config.toml
arch = "inception"
translate = 0.06
norm = "batchnorm"
depths = [4, 4, 4]
stem = "single"
loss = "cross_entropy"
init = "xavier_uniform"
beta1 = 0.95
eps = 1e-08
grad_clip = 1.0
warmup_steps = 390
Rows from block 8 of a small image classifier, named by matrix and row number. Rows with one number belong to one channel. Each number is 128 + 24 x the weight over its row's rms, rounded and kept within 0 to 255. All counts start at 0. Numbers have three digits each.
After each channel's rows are labels from the 100 images, of 14848, where the channel reaches its highest value: "strongest on" is what is common among them. Only what is clearly more common there than usual is listed. The data: short English words printed on busy colour backdrops. In brackets: how many of the 100, against the usual share in percent.
# r30: branch 2 reduce pointwise conv (model.blocks.8.r3.0.weight, 52x144x1x1), inputs 0-143
# b30: branch 2 3x3 conv (model.blocks.8.b3.0.weight, 78x52x3x3, transposed, each kernel summed), outputs 0-77

r30.51:160125165136130097105107135125122141096114137086090104152151128169147127127159144105115137134131139116141097132090077114162097169128092105136195083137101124108122110125112128126143135141118092163100141117082099129146117133209181178151099143136124137075096171173142112153128094129151137118139132132121136115108135133112110139134123139120126125141142139144110143140105105107120116073108126129181108124139115160141125155121127132096086
b30.51:169158114125126125114119075149129108117091112062117115096128100112097139141110107116095129149133073092127111130176141126081111153169119127112106126111131118114142091126159135102107145099111106129161120144117125130145150113116117076165
strongest on: the letter y (98 vs 5.8); the letter b (27 vs 10.8)

r30.13:149125106136128105109121164092140119163118192136164149116118109112118118152143139096124118116117084120166118123100092122114148120061147111101099145121121142095139122121132165116099178136143140105158090122150124135100112122115120174107191117141127144125103103099070100152124143120138140138153170128127144101094120142137122134130117136055140126131138114141128146132114126101104089153096131123150137155171206128132124144114118124094160
b30.13:126106110123147087128109082130100105133076142176111182140138098113121119119164102115107104133082142120128135080110102121175115135113134144120089125080115120103127132096146141136144146137142143090138091123109152146116121163157161106098
strongest on: the letter m (94 vs 10.1); the letter o (65 vs 33.9); the letter e (61 vs 35)

r30.49:135135103124179142102145150122145135106113123138176096143160151127092138114136152180127120138115134120132154134087134186141119131108155127162121092120120149111124108146143153147083121064199084152094068092153109160120090115100087146144107145129099138139117118133134109088118137114116140127119097113116124140118105147122138160121113131132107129124128118121103180140143133105114107095093122137126059124119146174128138125141129127084096
b30.49:121121086142135038113101101118110112136141152137091132130127122137118146118100170127081125098147144120142136137145131085114103101124130124144141159091087102109105120163140085123115147113151125111166084140127089114117105171145123130119
strongest on: the letter p (83 vs 12.9); capitals (65 vs 33.3)

r30.17:147127165123127158151135140090122137099113116138177119122109108139114124090129103123134098138115143126152130112134147120169161135085212094122185101136130120133128208148113102107133104123118160118127140131092149157111099123183169127171122123084091123127127099098080156101128156121113134121106061102119102139129113123139130134106129131151109126120124127154115155138117129139135104168180133133143132145119112168106138135100140124107101
b30.17:148125111136120131092132131113122081110150118134160119104123130097098131142118128064140123144129143095105072127176129132129095083117100088112151132120129074107118129131090085144135138129075147104126156117099144091092110131099145132134
strongest on: the letter d (71 vs 15.1); small letters (65 vs 33.1); serif (58 vs 25.8)

r30.40:156116132159103134149104141136122167120139127113169111176151136160125125087093134135131174127086145138139128120143109126189147151158138146113080124122172108115095180129128132131128114171107090083124156119115160136112150161148154070222118123102104121071118122106112158093127128117129143143132125107116150112106120139118120149127111134100113123126117125129125173125122117106119100115120106126110119142113180100117135122126119133066111
b30.40:089087124136105127115093148121120100136132151100094075104158129107119099113119102118149147176117143109103114133178152092119151140151104082133135123121088153144102145106127150127117167160123170121141129125096106148143135092150138105081
strongest on: the letter d (85 vs 15.1); small letters (67 vs 33.1)

r30.35:149147127175159119066140107134136156145146087141122151103135130132168135104115126178138136109156131129132151110172118126117095117111103126142089111136129111124131127084121119117093135143128134143113108113095136134141086134100138135109126150110163145140113070147144146172136133123155126149124116119112150117101125157134153138141122146124132137124140123147119148125131117100115107147104133130164000162108136140082127112053139123150119
b30.35:124109113136140082105082155133134144154117116150113131099074147118129121082161116131113135161079101099156155099128083146127159100130121131079154113145083134100145131128127118140154176133125102133119130118119148179111080111130129113119
strongest on: the letter e (92 vs 35); bold (72 vs 46.2)

r30.24:133147163133134131161119134104124132114126106139127127174098141146089161122120118126131115135154136117116160090126100121122152171141144104112106161132102134140126103105125125167092122097113095134179148155165160176103145162173066144106166182157036128127123114106147152132139106127124132127093101118122123115120109158141136147131115127120122135143145125116079166119132145091135117101138138122107175085113160143144124110071126141110134
b30.24:132143103123075120084128121129148072141083138137117155139153131106106134097137107137132101122149135095087115115123116162091131092112131114073085128080082162109125136133122097089124119118143109130151126144134093076118113117125105135134
strongest on: the letter h (94 vs 12.5)

r30.39:124142161146113148123142139118138141121112144119133091126122111128137133153146139132139124116124134116135104093127137110120125123107091191122107110119214201119173100139133140126134134143113255122075131113126136131192131091122126110123101094138130119128127140112137128128136089120128142120082072121100110150186143126115111156116131128137130126130121128136096148113104126111129127140124126130097145111148106124126134129126136135110114
b30.39:144113112146142116144144132105156137030149086108120117128094150108134088143140109103123125107092132106113166117122099090125132159107114159086103124145141096098132149107113142133142137124117149103112133131114131088149138082157126118085
strongest on: first letter capital (97 vs 33.6); serif (65 vs 25.8)

r30.14:118119140132147139121113133161142117118126121107140144114113159144098132135134136138136140107142097139127129117105112159153156119135127089124153094133172131127132183141102124088155111176134121100106121104126145075104114091169164142170052089120191135184112186116123174134104110135139139122094086116134125138128096141117121159123131134136116123135167149118068168125103126110122119103113137128141093110133163101146130139070136114105118
b30.14:134155114111140113099121141139088102121127060133126123128059125141134124105111142087093149131101157128126125120142129077122132127141080124127130147133140145083136154155123143160111124115106131092129150073132140143120136076071155121121
strongest on: the letter n (79 vs 22.3); the letter d (37 vs 15.1)

r30.23:159107089128161134096183126141121152105080151111131148086163154160136112154162200139144128116155142113133098127110130109125137105132099121118179110126107129123118130106152130119080131078078142126132098103151123129101146188130150121117135122121078148104111108132137191120124125120144139117129084094138128139129083141138076163107126117120122138138143125124105154111135131096124099164115130140142096180179142109113143126135133112104109
b30.23:134144151116175133140111112155103128106128171139082097169130170139110155106142101132124165106115115140143127116094109117167122135098101136116141129119131154132134159161126123112118100127128148101074159107140153083136166088128120130197
strongest on: the letter n (51 vs 22.3)

r30.26:149121121171137137124140122094136152118122138151111156137160163126125127099141106098122131088124110134117139060112082123162130112173152134124130088116136131068154091135112166138126179102134094120116136115165091149120101116106099159126100100093180138090143108103087109076133112128137131115105102120115153148135115144134135137136119124117116129147133126119104154131124136088131091146084129119145115138199127161095132160123134126193112
b30.26:156114137163114130139146124075131166132116124137096134116101085156180142072150131109114106110145121109080107078122128147144103165152114153128146124146124119120143167103130157148138145122132100126112132174141082145113105109168111164112
strongest on: the letter y (67 vs 5.8); word: eye (32 vs 0.5); the letter v (27 vs 3)

r30.30:144147118131118137116158113121147160116150158105098123102135143132150123159138143082138127128138128158182097161122088136112179121123122158138094069134098116153096102147161124134101128045184104084118111149129065117090129128162075123110119153092183147192117149104121111127133133114119128118109078105122122167139119131109140149117113133170139133122135117143118143122124117129135122131127134141148156105100131138132124109155136122127092
b30.30:166131121111071091193107122145128117114139092126187115158148105139114120103136105117140153096119113093101145112083106157131128116118106140131125127110108140159125138117091074142126124120103121120163136151125130171119120099070128114128
strongest on: the letter n (93 vs 22.3); small letters (62 vs 33.1)

r30.6:148151106110108111122133163120158157120117124126109139124123092132087110111149147104114115131120115109147144163143113129108124137111142104122162116121074119083149103086157095166117098108111114087083120157092144124172141140099129072125109103091163123067095136108122111121115096124133127152118114120130117133115114129138096124118141132159135131118129128107101172155105139131127108108160115128068136129198184106144127149129132138116206
b30.6:059131094131102125096159104090113149103130091125129122150119103087137100125136103127107140099111151136118133147092131114109087148154101119098099101115115109092131142034109116143100119112143106123148117128113142128137096139118128144105
strongest on: the letter m (90 vs 10.1)

r30.22:141144129208165127119135122122125133133176099132147098103135129147155144140088140134120161130150111113116132168119065161124135082100115141091100155122157145143122144089125123142175118063131112065109131172117124131130174147105121079159086100133111133116077165151174146111127131136125139138127134119109118121119160129144128145125126131084122134140151126123113153139104133128115108132151135135143073110083130109134118129144134123091085
b30.22:125127121110074100106098133135159101128129105115090139100137125119123111155132133122111122118078143120161163137070124065119138139144129133150152115117018088151106133106134141121132126122130143124107127110106135126118115132100124135143
strongest on: the letter t (98 vs 23.3); the letter h (34 vs 12.5)

r30.50:128104120138149147151118121062144144120119118131142114162140117124107129130158161156123161131096115135102159137127057186150117129111146164086075179123149149117165155091108141136106148137134125108174113151112175182160107098114183155133140141111083125063127144102113128154120131124127129125130081117139123147152124121131142126115115140156129128135138131125110137137125122114144114055111123125158141102154100094149127116095129131111131
b30.50:143069137139124116100114105097119095105095103141106188098137116128144117121126064120142147160118149117132112103146132113084119129137137104156090140125119144122110122127129135084107111127150154156178080117104123086094129132152143105096
strongest on: the letter h (78 vs 12.5)

r30.47:112121126118147155131160134131133089106129121119090110099157115166152130132119059122130114107122154104124133108186111129115197137140125159137157116124082102125112092157141151096139135097131153139109120157163176129108139117136135094172145080146154136122106095175141176066129146118149114149129130129128134139114119117140128128131120130119130123126132131138105135143110120119125133104099110133146147179126104039140134193127140142159135
b30.47:107125137119119177091148125122137109123119111121143115152138121116132170116136187091142117109109134139113124109105129161115083103133137097149088105171106165139090127130084103135108123146106103097150092126169124118075112127102131124074
strongest on: the letter p (85 vs 12.9); the letter l (53 vs 22.2)

r30.4:123146100136180146130149139138119132097088089143130132123127126126127134127121093161122138103130136130114122089140111152131226135136114127161255100106144132137114120144102152127143111135129130131107116143138198115102104132151170114121116107136127134095155115176095104118106104112099129135139152111141127108124120147130122120119136125086153133145134122133138132128109104084127100118131100128110122103103137114159123093135116122121126
b30.4:092124146124140101100096154055126113123125143140108122158096092085146107144104159090150178139142159113118117085100082114107116112114134125114128112116119132105125092106110120086149130123162132153126161113141115118114097099156124116167
strongest on: the letter p (100 vs 12.9)

r30.34:165088148156128108099137123159137157136145117154135093150140119166133128129139114137110126088113134105132119159148085080151133132114146124137120111116165135140149115121133187140126130114073104160166082163171133131142106095178119173127142111172153124173115137085110100087120095130154123112113147115118160144129129149132128162140134122098125121114119131129118183149097126080125100126162121122136103138078135163119122145065138139147093
b30.34:189098141138121103124120125125145152142133103114124135092165121141139148105134157128147117105132116085136157086152098108140119113104164111093142089113142110138071125126147070126140130153143177145148156145076144157124105092138106113132
strongest on: the letter i (48 vs 22.8); the letter x (35 vs 2.1)

r30.5:124110104155119154144125112138142144145146119120109121155178155127137133160156132141120141137166145137146076122118128138092164149110115136127121107120108118138066056125115158118181097166101127220112144103100099116095101120149082127088128122098169134149170187126158129094130113129123140127123113109117118131104165126122140155137120136139099111123117114147110159147112119117122097084118118123143140096119149102102121121113116138077104
b30.5:119102092107145130100153104106155143124124091132138103157138110132118117129096154104154106108175118134114090129096156136152063090109092148092121121123115135094093119124116092175121114130140132091143131094116146146111111143129070098114
strongest on: the letter r (99 vs 22.9); the letter a (91 vs 34.9)

r30.19:140131119111131155146092130147139118103141111132127118106127120152145137113123115123138146125139104124103129106150131093154123146129160146132126097097089207111151117192156108194132150095090117146119133137144243111156121114108131115120087119198128113129109078076126104117141145107154140153112079133127136124138106120159138130112114144146144135153127144096140128128105115125124137128092125120154097153115122108151127102107124125118115
b30.19:143128160131123116125154092116115139101117097101119115130144099156076132090129181092149117159173081114137121130122135106168108125116173169113127124139107143127156098123113134091166135155144135095122169128128086089153111145112139113100
strongest on: first letter capital (100 vs 33.6); serif (65 vs 25.8); the letter h (43 vs 12.5); the letter w (25 vs 9.6)

r30.20:177157184120147131074109178128147116102107136113133077119136131116154162130098154171123106140137140110151096109127118101094148116158107136142124145142127124140110104109153126122091119163176125135139089080141173131142122175136100138150108078151142139123126102165089117077120113123157143139129134129120148132114110149141133131128110133101120151125149143115103171133094122112121105109139131136171124139143118093184143108084134132116199
b30.20:100131184160117129094121164121127197132110143188115124159115129131129114094153143087109130132122150128159101111139111129120117124121172145114142144119141120103112162167126116112136156144116108156127120137204112125110107126176144115149
strongest on: the letter e (91 vs 35); the letter n (62 vs 22.3); the letter m (51 vs 10.1); word: lemon (36 vs 0.5)

r30.37:139134092130155147113133120129101129071160157095142067120156133117149127118120150117132115113149112144107149107162120087107136115110112108116097172118111154097115135086153150136122115124125122137142115112109123095120142184076082069140114135119141135169108063138120107150120108134135131110105102121135137151127122125131141138100128136153096125133144131140087154128134132112134103124146124132140083080161160221153125159162139130090128
b30.37:091102093131096095138154140104150134155135120138106108135157157147103132150167107118162112107189147110119153141119109099144099116136119134149161142082118098152107126189089126100124142157135111132159108131128137116099076161138125112153
strongest on: the letter w (98 vs 9.6)

r30.32:129133112121123091118162133106155169126139143133137172128121100130094126142140111141120135105144104113128139130109146117127118124132165136103165082137116152199128117093124140148070155161083132132125103105120107135184148148119108128190049103116107137102217102143145133135140144122144123147107082124131123158126103149116135145113125134160129140124127127121068164126124113098125097105077132131157112133129135126143123131156130116150104
b30.32:142118136133144123127088139134098094170118129168127110123098157113166127117161156171130141067128125142137138145141123159109165169130122142097155120101152142124158112127145125111089116145126118130151082138136135130185081081136128090160
strongest on: the letter i (68 vs 22.8); the letter u (37 vs 9.4)

r30.42:155127144103134123162134112171109148105171150112108090104140151134145104125141116072129090089193111125134174102172099112135121135137131097083140116126125100107122130076102110128098134120098119104174150143112134115130096183093092105152143122150109127145084084090102129138117103125137145136135149114127130119114135138106135152111130122101136144136132113131100157136122137074112104142163112130152110126113100075170117179171140135137123
b30.42:136137103135097137119179140129126114160142117127086138137174132105125119140174163103121079139173129106138147146115101166109154074147129098075115130168157105160158081136107125141123129106145118141115090134139149121120130145126133159102
strongest on: the letter c (46 vs 12.8); the letter g (27 vs 10.2)